A small image VAE, trained from scratch.
Model: 2.16M parameters, 48-pixel images, encoder norm layernorm, encoder activation geglu, encoder patch size [2, 2], encoder depths [6, 6], encoder widths [64, 128], decoder activation silu, decoder widths [32, 64, 64].
Training: normuon at rate 0.0072, 6400 steps, batches of 256.
Data: trained on rosettes with rotational symmetry, 97500 training examples, 16.8 epochs.
Rows from block 10 of the encoder, named by matrix and row number. Rows with one number belong to one neuron. Each number is 500 + 25 x the weight over its row's rms, rounded and kept within 0 to 999. All counts start at 0. Numbers have three digits each. After the name is the row's rms in percent of the matrix's.
# gate: MLP gate (encoder.blocks.10.mlp.gate.weight, 512x128), inputs 0-127
# fc1: MLP up (encoder.blocks.10.mlp.fc1.weight, 512x128), inputs 0-127
# fc2: MLP down (encoder.blocks.10.mlp.fc2.weight, 128x512, transposed), outputs 0-127
gate.441 093:512522514476525502511476523473483520527528484491514545525496493508488498472503519533438526513482477498509434538513516474504487495495492465510474491535497532538508548522483475455523510473489493513531503525487514491471492468479479525551474517462500514515536488501481534515536497481511495498479486430553467490485486491521511446483515496515500472460492491526526495478520567499477526471505
gate.442 075:509511498456502545441452536510505498519507456505518521522522479468577509472483484490519515530490481454540442503520514447494505561515458491502489548485486548497503497545505531470523501508499490534502534535505516506490496454510501476520487505475514516503508478510498505507471505507473460508481540482461497485465522509479485475512478488506488517467505477461519510484510503503533537504519
gate.443 098:470546516504498554492486467514473548493500536516497528505508448473534485485511484533511522562495476457490524494492497538498531477476520497531525510478521494521502552499483506514512503532497500515540474554473482488500474505533468471500500445485479512487491518530522533470453476478535488515483510487461478492497492530481490469501515519506490458455543491557515499469484494482500479486470
gate.444 087:491468529497501499532514471526522492449503456512477501503484491497548480479510495532460508507515488489518476504513502470506465481459483498511535488470500532486535526492508507490515495493524488518522482498483499426475500484485516499503482522487507458525485529541440489555529474499490473531480524492485537463482490511478528480485463503543507502521497494506516445477509559570491554505483
gate.445 122:478522501477510513514522531482496462490506520496521515500500478491531437555453500505488502493492487508484518535466510556503482510524532543499535531497513506501481499495514474524469505505509486499497461472562454522488488522474497493525479482460510499527457502507481507498501473541483436524517486494490537514537484526482535548459542532515490492484467496516446488499494507514514480530443
gate.446 106:496496466478509515492486561499464459510492520458516549457484481513511469525509533505494511499479472469511520520481504456521507475456524487507491484465506529499464492537506496496536480501522525493491507484480495506532504500454507482510519494540525508507493489510505531499474533548501492507482517481513524506480536525454513510539450419531460517491561485534505487476492481547464508491524
gate.447 129:523493488474462520472502474475490490467520476474540492510487494499497466533479505506483493505479450526494469519504494498522549501487478481528537527481517503505525518485490504483511487497548451493533531559489520500491513566479519519505504463516532527479563520513525518465538485513523499535486482478485497466472501524498457502529521515493527458492520488474483449447470492518450470507522
gate.448 078:454535504482466517497505496487473513529515484499512499495424463492515525483514481483491521479501486518493527527480503520460504514484469496512584504480512503502454506460515483488514543518506473482494534524487478502460472537536481515562479508499483515501486496492493513476529511518501544473523534498480462507500478553548496550552490500440502515523489500508507493514480510481534508511462
gate.449 127:514536520532485514489529509510484431471503462500508447464492486508481535519458534533514552459523459492460518502480471505492528477497518492477518543504533510484498506494492480528502472514472542477502511528479510537496507488539497502487509475466508481456473487518498491481527474512477525553497548504491524500475511515509519489487527529528457504509516501477415509524495492526479493509468
gate.450 102:525521443487503508489513466483508466470482500506549510530509529536537531506495509531545504493503527502508484500528476515535450463480500491458530465521540534484511525487508500498525506509516482474474470455501480561487522497499506515455547490505488513475515501536489488471535503514503525464517498515469479507486511493452476504518491511517544511507479437513490464491482507500421494477495
gate.451 099:488507476507522510526481508479479523484516488497496531500512513501439527518551446517461432440538508466553532531538462510492500521475515533472482535465453505475478500522512504498523484496515491521472533468526482500500508501497528485507521533482489514486488475514459494496493537476501483516518527549503503500521565460552485517504475475495524464484509507504494491504521523484473514498484
gate.452 108:523529473483516545494524499503493479528528522491484502487494476509509487499509509500484546511512488481537497542509532524479500521508484506515532474471527519553488483518523483549528521474487509470490509536526482543532518478480499482444478462463498492486497452474569473523492481461544492518519508524487476538497508503501516508437475498451494496509510476496479465436525544523479488486507
gate.453 129:471501465487531518474517489480502510473467489474494509509495468460515486485521503523501450501490511523543496498545540461502518510538489474489512498486529513524498537495482496503508543523525479544481483523506500497515476460528498500514467514510494500468468529510453513504456517567527500524505496488497484501516462437510518516444543518517527486492500485534570520478448495490520455485513
gate.454 102:530502480500510470504480471469496461520519509513493542500514537497470485494477502556497527505516520523470474474487524498482481508475492511521488474498505502516523514496495509531484506489516525495489488527495486473506551534476478532521515515491489502459531516561528508463553480499501505508431508541488519514481443508533433491463516522469541514487512429535477508496494487458487530510524
gate.455 098:487532490521504513534489552488507504555502503513514484508478485588559468509473506541492513522498485456506524508509485498512495473517520478426538508487496537463511493480479491522473483459479508472526501504504500486486531473520490486480486503459480500493512503525510536482528490480537509473461515524505452472512463510536484514489515496482467522450495466483528497485524521510560504507502
gate.456 103:511537463495482486477499459495510479497533491484472473502524491541523500482502468577531541544517502529494529565504480530482511509514501493450473481483478532486539474516486467521499535472513480487486504497482515537489468555512536486528506520487539450521502492488508485488458485518491463510536513499472530496524477490513501456486499499507468499472488507483496493439526501533490465509467
gate.457 111:522513445460512520469487481540519544480474524491515524502519491512503508465494499427486528502480485502520545497513483490532468489510543472506471509544434466482459521508532523522543549470485491489504518488506536485471465476474479463509516520490527482503482486482505497516490483475492487476532518492456536522514484515507497481483516508510501540475516526489484484543499477556489544520487
gate.458 110:532512496485551524475510506519528498482487484501485549472507500497507525479484465483480509490484504505506549503519505501476549507475482501460537438530529498537497474495463493469495512475505534484477520496521477507466547456528500534477462482515498494494510501496413536511522485511474543539484486536513575494495482469511528509462482486477512473517500534506498487470502478486486471490484
gate.459 088:472471464466491524470502486546543494509470530476472524503496512527469502485465483501501545540490505438524477493508543483494490517477507500542527509513459481490539509512495515476481551425482496488485493549497512471517477510536504515502468494474504515514531480480507478517504484498526506529443534494498518524562494495503480513458487498496497490500496503506556464467532533522498501538503
gate.460 106:467482504492510489512542484488540486485493420531550553539506493460515505454480503484467525487506487494524523480504546434500511507487458457482527480475515539483506500508549508487530501488503496496476525499493516486504519520507456497504485487488485503483507513479530469502489466495492488479537499531538466543486477488504516469535491509530536556500531517463490481504451507519524506491472
gate.461 109:519488469495495456485513487492519484481535469489501507500474492504504446516496550485489528529521472509499506530493481519488518531504502564500475514472524526503524493475455481499529511457481462520497502511541471505466525533478474487499528518502486452442506485502541533507547462485440522509494492518513553486468492496530478508454506527497498480480514491524449530491512529527523451513502
gate.462 064:492473492467470498462469505518485551503460481469501515486514541509520507476492550484483472476467460495523463532520493519521495514444519486540552476518508529485509536474517517493499488458482476485533511493465512519486506453543515542516505481494481473491502470512486474455504508470529462505503500509460480499524497510511497480489521506539463481454541512471533508493527466489564517518504
gate.463 099:448535477494478485529513529494485518528482454496474527509502502535463535527511515506463526502479485506461468503536505495465526454510492510480511492506511481468520463524466509470504517452532540516496527522494568472494474464519484532484511499506505505502497442521515521518538480501468453464467537529510477495482530507524472466499485515452472506526483489515486512506526521506530535463497
gate.464 115:491503513488514525492525498527524489534480499437494533525505493524526522486499470504499511490485504449522478522525483458483521526491465504507485515475543549523491481511473521474555530528540456486532524513498492494460477458492485503563495514518528493505489490525480476524497513520492528481437538526487464452491530506507504495503509506534491530469475487461504466501482463517529502528446
gate.465 109:466492535467515492515457495487503490476516512470497500498493501462514460470445533504484534511479580482499515475435481479489496477475497525513518451524510513566465540528489493489525550513512461501507524525480458485497526494504468503504521510489513481502486483508483504520531458518535517512515492485507518485524464538493525495499486474541445544525476497445509521496497486494498496505496
gate.466 097:481503471478462524481508505514496519505500517461478507535505495525558534461511529550507476490502475511491527509510521453499451481474507559511499496478477542526489533520488530485502526470516530475503465519547507534466474505542503486471511507490491486524482516477456462476453443468484484540514548515473492483518515510506461475559481510501479518492495493499530523480469485492490520487503
gate.467 099:484513444446465533515551522494513495501472474461514540515506471520505499508481475525502522455524459476572510515515520489512518522495485517519515535492453501460481497469502489472542509534531505503477561449501479472480492532475518489519465498502513504499475465483485501521515465545455466473513535484467489504552526526502511501497466484521507515513501490487490486501480464486483501497515
gate.468 112:511500499493537559512519491470507496517435537483477510497490526501549502501496503498510542461489504499501503509463470515489548514455492485499455539489490500539517526484483510491481482511540512528467462479496541468512504500521450532506529473522539541503469441479459510496508518514467493476509488469516517504493509522490501540472489493500518523541559499539508475499465479510502471460478
gate.469 082:498508505527543523543500525516499512493519536488502513513515483506488512503453470529500500467506466530463479523489481494523532510511521472476511524505506496522472488513518491496527506465497510466483530503507463497479497432479481504515559482473468461497479438505462508513521556478477467467507528515516525545492461532492523474498500526456480480519537517454525521509532486543550518505481
gate.470 090:500461442504481532485517500530488497495514483514480474501537492518549494540483493537455544496499515481555481482526510507473534496499493485474524523464496550462523490502529504445509550496463500501527486514465523461477478420496513569512504486492530491505537534520486494521496514442465497492480480523512502506516505502519480514504509527516489489485471466495498511493487492494474509470531
gate.471 094:525513539498525509477482532511483562478519494450520457523484513539533496514509501554506490531526519544518449497483487501560486489480453522523506469498480511518499540480526497501495486461506520491495502513503494533509463483493508529510504480468532510479476518513489477452489482476520453495498527530503451505536504481473456521508474534537509496484492476472465537478475530521552495502492
gate.472 107:494507475501510552478494547463478465506522508505495541508540524510494473482486560518516467517573510467496475587506542502481525479495478474492530486477520483509487496487502491505535472522486542461459510497498507481485497511501501479494537471528453487486514505508501528506524471490460457476491522539522491462495480568459478505501469503495524511484477508496484487499473489501492483514486
gate.473 110:458508513521558472527509499499537498493514500490484509465498505477529533432499492482512491518541496461511500515530503497504546496517492498508476438509544507503505511495488477508466518447546553470540502530521518551486509459523497530484524509493492474513478491493474551524480498485534493465482486483557485493486529503503519518480502483517504495476513477515445496496511520503475531450457
gate.474 095:482507456564496510474527503503534489527481463515518502541513470525523483500513472449466462528537440492515532522531519462506480509488483500516479473492493465512528474452519480506493550482490500463510477502472506509477488479476501480525512525474495510489502496512474535506507502522507490487510527498510527564485503489505542485535519492467480506489551521495485537482537434526469531485475
fc1.441 072:512492520489474459492579485476490489478464514491494463488503487490521455485516468479490495463542507535508469529488461558519501487535498502554505527525485465482503506485501446563470496523493500533474531486521478449503527492491510519503526494480533495527513500508472473489477578507494499508538495518506494438508481488491523517506478505490496501515503537463505491472468500498493521520481
fc1.442 126:508512514489523522498480504541509495445509519498525491522444487471507485521472476530511546494494501513510502511535440477555503532475497489533502499515508494487522516536522465491503503548496474503504492502488536441484525539467481497516500521518519500449537514537516515483491503499523495496474495480459488526467501509494448500455478482505507476532478472485496524457527496524486467518415
fc1.443 092:505476498480487449477466530480482500510493534537524459515446455522512484496478525499494482527455452504508481446555498487467499509471508468528527489526537460545470523511527515495477519499466501451482523461526458484537481510475504513502520490508536482568504522532511496499522477504509489490486501503546491536515492488493529492523509510500505465526449497493500508494540514490464493505519
fc1.444 119:471526522542513458501467527511506491503523479487571484481524467510498472463485530533484473474499532524512424492466506523459482480506436536545507504539507479528502507504507518544483477457457506505483491508489496501478538454522507498464503510492508477480483495518479497486480530484538475451503526505512510540487485505524498520515494523528475473519501516498473517533521526550514494501515
fc1.445 097:482488497502451489457500490496486510510509544482459526479489517470516508509522480525554498534495517469534507504447479497514531534523494505494480474453497452540520492533475484460533542529507492478527470519507523501482462515504488476510539508517508501501527484509452472524487503508530525467497506469500543485477505489531463506485477511447589509509487479510494511521541514513489526520471
fc1.446 102:518491468464511511507502515522484529488519511526512499498452460503483468500553485510548432548506509486472513508526504528503501508486499522522517511526473481452508486483473500516523499531436468506490478525493491525519503490492484479522494527506527459490493496511520500477499476516528523521500464510494477497522553463529459468464500511479537506523531439515488570474499476503499547465506
fc1.447 086:507547518510485509471519478506527509444516445484508498500481522531513484490519488475494489529502485512529531518515488510539425499482465490561518551517488517457477496500534493490529519454492529556552505443502503515461490519524530502545535508482518484476480501506528478449515513486491499474496503489507445474470475474479535510503511491486493493521539504475503497488533496507492480516506
fc1.448 086:497519519483518520511519430514493479499514520494512453501495524503467488493543471527518489505535516496521484522479520505531443532546466504505519509452475463494471502481464438479518494506474481428483513517511493478479497456471508516522535509475501523501461513500476524495538526503500528468493503509490489532516512468535523506496484492504526497535480477543470545518492522456548526483511
fc1.449 110:532510557521478505515505528476506497488505482470471472522513497500486547517460542530500505465500478502475503479498461527507459488501515515470491533554489521511513505473483515484505503524497496481451506525498494515541508496490523507458477465495507483485515485520523500452530488505441518558471520488486537489496519506489545485500573484521530533505511479451443499477478507493530540468484
fc1.450 095:475498484472502471461492517497489490541471498541497471495465447523529506551517489499477494505503536524498546504486529540495428504485486501487502498454494495460521469512501497515461508503536529470481495445534509511539470489492514497485495523518512549513497476496523515519512508511515495487555461563496478486499475479529490556498512466486494521476481511488497475517519494502481565529479
fc1.451 141:487497494504478485511460455485502542464508503487540523544495509480440511529525482515498431450517518459540505536517463509520472493501510529501513514487461491434479521503505444514516481497524467519485520485540504478468535494505530472520532536509498512518512477494493469506462486523469469514520495529500532520540553453515507511523503494506506480513478497507489481533521509471485485515477
fc1.452 080:489482483460483488468520460468527485508488524495486480490451525473503513542504518502481536501491531503505483463466482458489549452494516475554495513487518510538549507509507505505517497545507485485517482512531533523517467498477533499520524509519496555505529508498533471513492458538529495527507528489457452482473537513503501505542504492481513491518474508463473476478534433491504519536486
fc1.453 090:462477455468491496469498506488513512497531488528480497516471481555523518449473482462545476482527517517508482500514524499484478497499524461506503442499491528552488506520489509510503476475482529520552467475502503512515526448477491483513494524510470480533485532474491508524556487499524531466515512465513443444525532496507505495480496528493463535521478552495509465504517525512503481480497
fc1.454 091:549513500510461507440478492521510479518481481511496534539481459496426518506475491498486500486524547482477554541458481513516492512490521498494509499481454492518508510549494492470507525526462505466464474510502486514456508502491460469485536516476507492499510508471490482485509575473504473487500519525485517525500498535505517524497504468526502550520458510464490540521509498508530512544501
fc1.455 105:514482430530482531519518549507457507493536509514486542497492447518517508500518490491500440513497507506509528518526502482510493482506480491492526496466496441490470526515477499513501530507475473511492501525487523539545541462492520489458494492478508513497456471490491477498510511572458524504527491479458497492469560507482502491537492504467480532521527478493503534542523511479467527503488
fc1.456 104:496503494519486540501499528521518455478470525524432537482483548482531476515540525466522532520498488501565494486470484500512510530494519485517532493513542484457512493521518499481515500476491475517492484483516524579525506521494528512533500523508520482524517436495452483486462504470515524492485490467473497503482541502449520504461480478502490465485511475517511479512511491515491464465518
fc1.457 083:485491521517509535490501531518515513486509475495471524511525464496469476450512489517486480463560471481520498530487514510523525472534494526481513521444501541498495512485500422507516528491505480473475493490528523534514479488544450532490495456484456540493514519493535498514456517493494516500517489485511520504485480500563475468485491539433479488490508534505487505516469539533495506511479
fc1.458 082:523505487506521512537518509451517490474495510513511491514495499504478570524489470484510461455504528498536463540501463465527526524493464541512486544468499514506482532504460465538489503477506492510451491505489505552490482538457535517497481491515477483526498454503468510472490553494495504485491494505421513544494520498510498462483517526532493516539469517464481493501507528509516478494504
fc1.459 111:526501463447510487516529487482496493496522494493492480500504513517499508504462522476491482533477504481525484484502519475465519499498529465520471498498502500547551551489484538486491493498514500486479475504500556453530515552521492501537500491534504527476472468511511480523485519487506510499538440469496489499540477415523523490487475507494535476499502533456558478525487461511472497519541
fc1.460 083:533492546522469547522482515506497497475521504524510513526522544491494503480504471494480462495506519465512473524447499495562517501497527514464468463489455513479478505504467461481476507487443521499536484519515504520521445518503497483477495495492530495463518486484467475480496476503518470494530486505457507469491521478504526562540524498468521501477503528513497519478536501509545569490505
fc1.461 094:494487534488547449544473544501528481508459507487501525508499524486472495518542520462494480518531512497473418510467538483494482486489554495485503549514523532495513484471493480496541506531516489508499494497483570509489496483546473517476514513543496499477496499485463527518467523484490483498450501486544493487489492485457529529476522524527471517493496515461470493515508492480501522467492
fc1.462 114:522480510499445532510520465511538499496540486507562502546500456510466477508462480498486542495453484451458481486541511484531476557525547499508505536477515501467436461496531495518513494479495513497495482476534484471477509489528509509488544464503550479509487520484486501495522497484483485503530466480513526515483473548472509493502529531509520478508528516505494511534494476490512486514524
fc1.463 081:489574498486490512547449522505532536460491490503494523490523536518503515481548514523521480488502479537515476511509464514504530513513497536480491514538483460470517488524464539458462508458524466510503460482500491482490490511500489476492517476484519508498502467504506534476514443489459556518503491571513530487489481469487461507462503537485489465487522499511500525517524529494519479507485
fc1.464 155:466528480521544490475495471482545474500476516501520509476510533444509515534495487484530491487497525550510513483482541489491476500528536493511508504516485490508514497503490523494477495502497460532515474507501542493474454488454491447504512529488472496475490478530529497498577477547530503505480532431478485482479516504548482529501495509498527466486501501503480473477548481513498539536459
fc1.465 084:502492487534496482512551509504478523497471534569495515523515499496530482519487463516494469458510488513492481488494489517498502458453483536435510528541507517502550491512525478507512495533480482508504525544579488468531468518508505501500490495486468554489524484477456486469511468486445509534452486486518506511529481480487490503494474485480535524518487477534495499498503545467509506512487
fc1.466 088:506551519529491510537471513519542517479483537531554510529495525454479487529521500491533487528504490495522499479537525537529482504484500509472490573477523482444492495496473481521512523488488454499444506463511481495496548514508523491492483483475495483493499518535530496506532510485501537498494480505451447506511529516475518490468495516487474508478464529478478493454473479532461530523498
fc1.467 084:520503528516555507491541518511516489500493508481485533485469492547478505494522512533515531523507506475460531474496508487489472533507480511529528462504511505492460465462479502463504514507501532503484515514561480511511493526485490510441448452499476481490508514448540471455494518504472451511490529512484449553514504519487503509498479497508514504531519528517493505456544468481454491515529
fc1.468 092:536490519473533487527463510478499497486498515519482509489485489518467502456448504519482501473484528477530496438521513464502527500522436503526486497537551526504446503460462490484506506460529466516478503499469470517513481492470557543515493497528537494503503510484499523512478494508530497503539496466506512509525533543496497481526525461508479456523539519492518531508471477484525549491505
fc1.469 104:527489472525508512493481502532465492491492476475480527455475520516513527513460522503475479508494504480474502556550451522494540451492512519494537549499490491498499507510475529529518449502507476517497501494539521537517488503505526538506512489480480486492511485460502511541529509516451494493547499483517538449498526477465459493497553481447457527509483478517489540500514515483531475498528
fc1.470 105:522491465453483503507470481478490493546482490509483488548470478428476561502515506465516500492521493479515526525529537506464504534542492483478525536479495514445518462507552526511517496482529515491474516502519488460490495479473514466499499502506506471504507513474505515515534515459450526538505468541510526482529496462480497513504477492480498479470498476485555524508488551495509492502533
fc1.471 082:462472536488495507477494530485500448546457539544487519501503520458488495494523469492496497486456476522516523509462483521505567522507471534522487515494532536500502473462515492505517507508471500460554520497493530540498479534478489513503506513488466471500548479470479503488483531487474507549461504532511478481478518500493498488547543454493499530464501514536507465456500507511485517486493
fc1.472 106:515530538510545452516497514498487495551504465494538480502470466482511533541471501532495484452439455488507488491545481502510477498559481509502495493539463530474502464475513500491502514562535513487551513483525521468494483485486506452490537490501507469471547507509506484454526506496500479495446524503529496497487483463530483515502508519476502495518490499472509484499514512512529500528458
fc1.473 089:527479511522513524498534491477507513532504470483527539509498519464523522520477476462449475505500513482488506513498514503539484475515526486536456528491483458502485481524493495493502500523517477482521533540521476443493495477491518506550492446501496524489519511461497500493486520514484497532472516443494508521529548460514542476523527484508488492504532454432480478559490534494519499455507
fc1.474 103:450449480526528511467521513478549498468512494519530472502502493510490511491494473484478484474476506472500541516564503488525462511529506503552467522492511481491484526492430545491528489501460495525508515483506484495497484470502485497502498496482495492474495478493531503489523419531537492468503542476480502500519497485477545491525509500548539486501527523472565530528518495485501505524488
fc2.441 108:507499470492489571517507472482565499500513474488513505492523474495516526480498513538524477514493507503504548503498489469517528497495462496469510535461516490454510455527501452523479490474545481486493454464460527498462502487444512508495511456502488509499485505490489471502534479496518505542476524531539555524518542507493490534495498485498511539536449496467512474502503453489509510475505
fc2.442 096:502486494495492500498501484531524509508523523529471495480542494508513535492509542489502497525511537485488501476518442505590498488514454464513493464507485507516478504547473513507471484485518513483540519507412506517527490520462470476519499467474519525526491488511520514514516507472526511440512534507478504459474518469532544481483455517476526501518473532480497494482505498504499463525524
fc2.443 106:486459463494491509466539455495488466466519463468507508465545569472491486519512536510520534452467532538516483503436486519505489511516479505493467510554510533471548452506520492490510481539504468484500479534493542518467495501487524495473470463520506509463516500506515505509524534538464515504493500494496521457505532513487492510481502494522470521522511497471532468514496496499535504495509
fc2.444 087:493541497479518473481467480477532471449529469541538518498470493519523463497523521516471500478496526507514516510492449469529485462503534495515479506529536517460475490531496486481508515537523466555496518490511551536546495493493538528499541478510546518450494505490488473527515500491467546527537483477517499500503462480505466508503510479531498461510478505506517508461475488496485460471481
fc2.445 082:512546485527451527502495528485533504485513495491515485506512520506553472456512505453474507496503488498475494509530570504527505513539519544523506516527476558465477514478512495501485493502496512541506485471509502503541486469521439504464485485457519511523474525510494488480485506483460476512540496505469494445523457486477524528508493480540436450477509532477506497507495500478510502487498
fc2.446 088:523517486520448517475514483526466539538509503480480543523483528469513489499480479509506472513491498488543465466545532505512478511515503507466506519525517513502498508458505467511443573479474521494478435510483510544507503467484534538487489475485503516485476537542495521513499514504488532489511565480481471497480516519498515520438477521487474486487499502523469504521462538502495514485516
fc2.447 085:550496506535475471536517516491476456496485524494501495517497490465502483507516513539490533527514500489481510529523465500514531534526515488459496515446548475508495493439527506478533460549510532487523493478487424528499469521521498512518518483499506504540532483515438511500468546526514527496530504487466448494501478490479506495500489537471529489513518482485476467525476518487515497470497
fc2.448 126:465469523528482491479460526475484572516500526497482508524462494524539531531473526427469477454497531507496526502478490512485491497485527513532501489518474517489501521456493507476520515521482506501449533494491496493524476551522509539522495511481508515497489485475519543524507495490478525526561525462485463456489491530519490493522501496508477498502496504502526458462467502536517477501449
fc2.449 069:520503449511506499520494474505471500504510518528591492477482481517514470483527438520480501498519512519509504491508468463534488471493536487467484493498529460526507505525525497541525465497502481500505493527542484521459489519509485497512539516476490522529469510496492531489489472501499463487521502524541482514514441518486428482495472484465511514482528520567528486499504491498468483488542
fc2.450 082:529538467561464477467503483505509481512525533506484503472539518476514492493506481492509482522488470496483500496524494471531511534453469504544494491518479505477498482469530516489540470483496506577526533493458479522497447520471523487477506519480476511505509536517505508488476486504516448453470522495489459507522510447480484485509498559493491482514472503503490521516506566513536486472499
fc2.451 375:523567502437515490503472521501436500503485492487501492488509473504505520501531477496455468493581524495505495525509457459467473561496542514488483552527488494490508497515516498491538533451515467483504518479534516493558511484483523497515522534480506525494492487498465541519483482515525494498514489516512497508507513499507439488528517484530502454486502510503492466473475509505517508500465
fc2.452 083:541549521575461492492511484462517538494497494523479523516530520474531497469525524482543505493460457488554490556480514489535485488544504509486471536507523468524502448463486495511517457529474468470474496509487500469540513492514476529501515463520485519502476491504514481503475513521497509510458504493484525470484487489502496516491513486528551459514499469481537494509490479499526509459480
fc2.453 076:512536471485533524506513454478509456486475501498483472484471529460538472531509504473500501516516499470533496513518491501504498539475498483534496512478495533517507511536508520471507459530486519535481514499490491503444521513556457516459542503491493496549430506502517469476529502521496518474505416508491520515470489527479512470545496515487530468520486534517495505502490476500471492487539
fc2.454 088:489479502516495553498472471507470490539485470538541494513507517479521468509540565468482469470515492507463454483512486483489521518539505534523495516491499521492484547513514515445566518487464522480458482478533510493499485490529563488482507505495559499514487507538511515474470521542464488535472485494482496509514523495499512493482483501478480477495510516509500456475472456466498497518509
fc2.455 100:515503546466499516479499503476484495518536477491464454531502522506497493448439474492471585475508480468494487500501513528521479494479493487474519494496467478513482508497523490506544531502535559506509524514508501489511519473534485487496513535486539507507529489503528506528462474470481488491507554480498513567483447512541491486484513495525500514495533493492474468520517457470495463498528
fc2.456 081:491495474507547500483492517431521470495457504473583496510516485519470497510488446507509493496474469493516504494514516475531533491479517475513507496498491528528470571496507530528536529505493530548515530452478467498444518491520518496495508505479499507460481538522518490538507517496468473523493493473485481489497468486503465526478509459552531525544489499497474496510477494495502476513496
fc2.457 093:504514481535521505500513470492502510484478511497509506436518549537514487485471513543515495567477537485496489512523536465489493502507472520482485525463522488492528437489483534531526474481506495516519470471467478468525499546516500545530496491507478527501520509507498506473477505530497481454487501513541528444463492498491505495541459468448495495542477491525515536490510526467478523510478
fc2.458 078:493486518476533531531525528475483510498473492555507499489514496454517461510514464496525493505517529506492492475505498512487534504494525507517459540525529540544516499514496488493527488484506516491483526469487439514490508493534489490526462527511459451468465486512498501505483514473546508487489525493510453566479468488530518544561518477491494511451455507493512453502502526523528498460494
fc2.459 108:481461512489486547436482487529502512487493538520498538543522537533520501522505435513479483530531500483505551486507490482524506533482525479479512482518520513488564471493514499499483480518528515468531499538512488532529486463484459514463467488471443471499468489472484524519489474456501500508532516467505522501494498492537501507497474541502487446500504505520502509530496500509514461459520
fc2.460 089:506466452478525524518509490520557481495496503459537507504485487575487513470472468555543508540521534484471504505503535523448529481495463505512506501478527507492506468502472508481483490485560491519512486474461503458532516519441482499485511492509473507521526481515518473490524494456486487497497512490519530499522494492506506492500529443471522526516507520533484507463510526529481490540468
fc2.461 101:521464501520472500482510475503513493473471492506465480540483458493509490513482496517495482516469512512501524537467503463529514525523453522504454486490536497498500505498478493515501505537439469516536470509512515419497502524476555493549534497488525513478512460463471496529499508527501522505501554516497488481532501518523466494535480481522482513559502458523513488489483538521485507523450
fc2.462 087:508525494494456460464490527538486523543483546476496481478492496487510530497511492496493535518522460489460477472521490478525506514505450506493482512538452474509507490497471489495511542503472496508536467526525565546500468530525495472521524513478525521478547482540498460465496479545497517514481511496424487477502522507509507494555470470489476518509517511490512475518498502487462508476516
fc2.463 106:496501511520495510499483501472463549499502498471455532507502492510484549526486462489468474487475469488507461515550477458505536525517499537487501535526547484462513491505467470487531551504475554491493532512522510506511497522488501535497540523464474465505506449512459488465520459440494493480519512485502494498505502497545489503494498503465520499498494454542496498542520479556515495496505
fc2.464 086:502562506448512496476501476526477488498501498526502502490500504493502496527516498464447478529512526511468491540500493477490477539502522451476501544523492522493459485500539514490527544471531485506493458480521474554514523533488483530524469526484504527502461502486461512466497467526535482481505470532485520519489494476471446546488517468538472481523491505456500474465498501482503552512503
fc2.465 081:439480521494495543497502446483502496510480511500465509504489447480463547529484508538520489479461567519514513513511464487496505451485516469508484531473520496516470500510469513547502538515522481516537459486464508521536485509478529536492524480520532496497515487534455526520517492506483492495500506543536492490459490495541529519488523478520460481502514491518519484485504443524489507465484
fc2.466 090:484465509488518476456483506551469491519516493516501514475525512482527553518531520484497479517529481481513543518455491500436464471458495490475525519517509465505453534562504532485555489464514513490527515475475512530492452562500528494485494513492519523532450495539516493517492486521496494481510499462524496465501503510535480475507497479518496506483485508537480476492499528471517513513463
fc2.467 091:503497530526501510500477510500454520517470519537488532555488555498515471503486461488538446482483473506492531530526514473547518493504502472515503473487533486512516529512481523486520448505462482479498514545478467478498449487522503517488541459532484489496469522487496467502473530496499510520528463487525493451444482507465494511470506530480525510521549461520516532503502480532509516483493
fc2.468 080:503489496539482539490499506444524522496522525527527518522512489517510491548539484438514511510522538539479466504447494518487530547469526517462481504483486499487526477491460517523500454504492532505485494514522541445449523505503495514507533491479499492511473485541510505446560486513496510486467530534470502501481481444490491505477477510502505484508501490489485490534498458526482474467488
fc2.469 095:477464530480476528499505499506474520536529473508491498506509508524477475531517480542457474443495504504500502546478508501523496475499531458446506507515516499436474471499553454512505501539535505468519527528493507519540492474502462471517495494527500509537510507506564511496481475507482456496458493483501474557474503496527458501513526520537507511493508534477531473465500481527515493511484
fc2.470 086:533501515461479468508520533481502466524509526488504489501484537529512521513528494443472480516571466531460509503473466546508514468520488507511495557469502514507544490459525479475470510499502465493501510482520506506440522493487468503515503548502469478535513501509535519524480485471471536482493512488516454522510528501483453480535489490455508533516526491497482488514509497543522474476525
fc2.471 099:525481476512544481526491490514464566493511512513455514537531501503531517526522477497495470436498507526527483509568536518467501491471503469469494482487496479463506486482522524450492466473511480485507492522498449512492506480517493484458534446487512511523488537521521510502500493505522476512486494488509509493483526529496457505517478535493487557489515466545547534482507487505484512477457
fc2.472 097:495520487518483506501484523470447505460478505473485539483536529512508479517497535471484507499521518483498535557526526534538475539482486488501493490513580506531475464522474527503528428538496485510451446479475524516512462463463523524489533496477468504486509496500483496539549462492493516475533492489495490511490465520483510500516501487530493507492487507501493500483510445511483488491524
fc2.473 092:513533513468517486506494526514536493506475515493494530504497511514481466460513439502475550516509459511529525535477470525538483506483490486523501514491493449502494519477474524508493493510435455497506498528479468510467483528485540467464483532511463495497514483439502483531457507486475494510523519503482509589511489512468528509553523509497495506489507501535535511506516517459521521502490
fc2.474 103:465512481471528516523523487520437555508507480461495496478469538497486488532500516488511498540519479477523520554497548492463523530519507484499493504508483548510507509483512484524484519505491536489476512510489503476506491529523481494515459499556509478490496488468514471481497542466485533504505479501502488440499475496550493494516456495515478496555504455546492488492458543475556501482479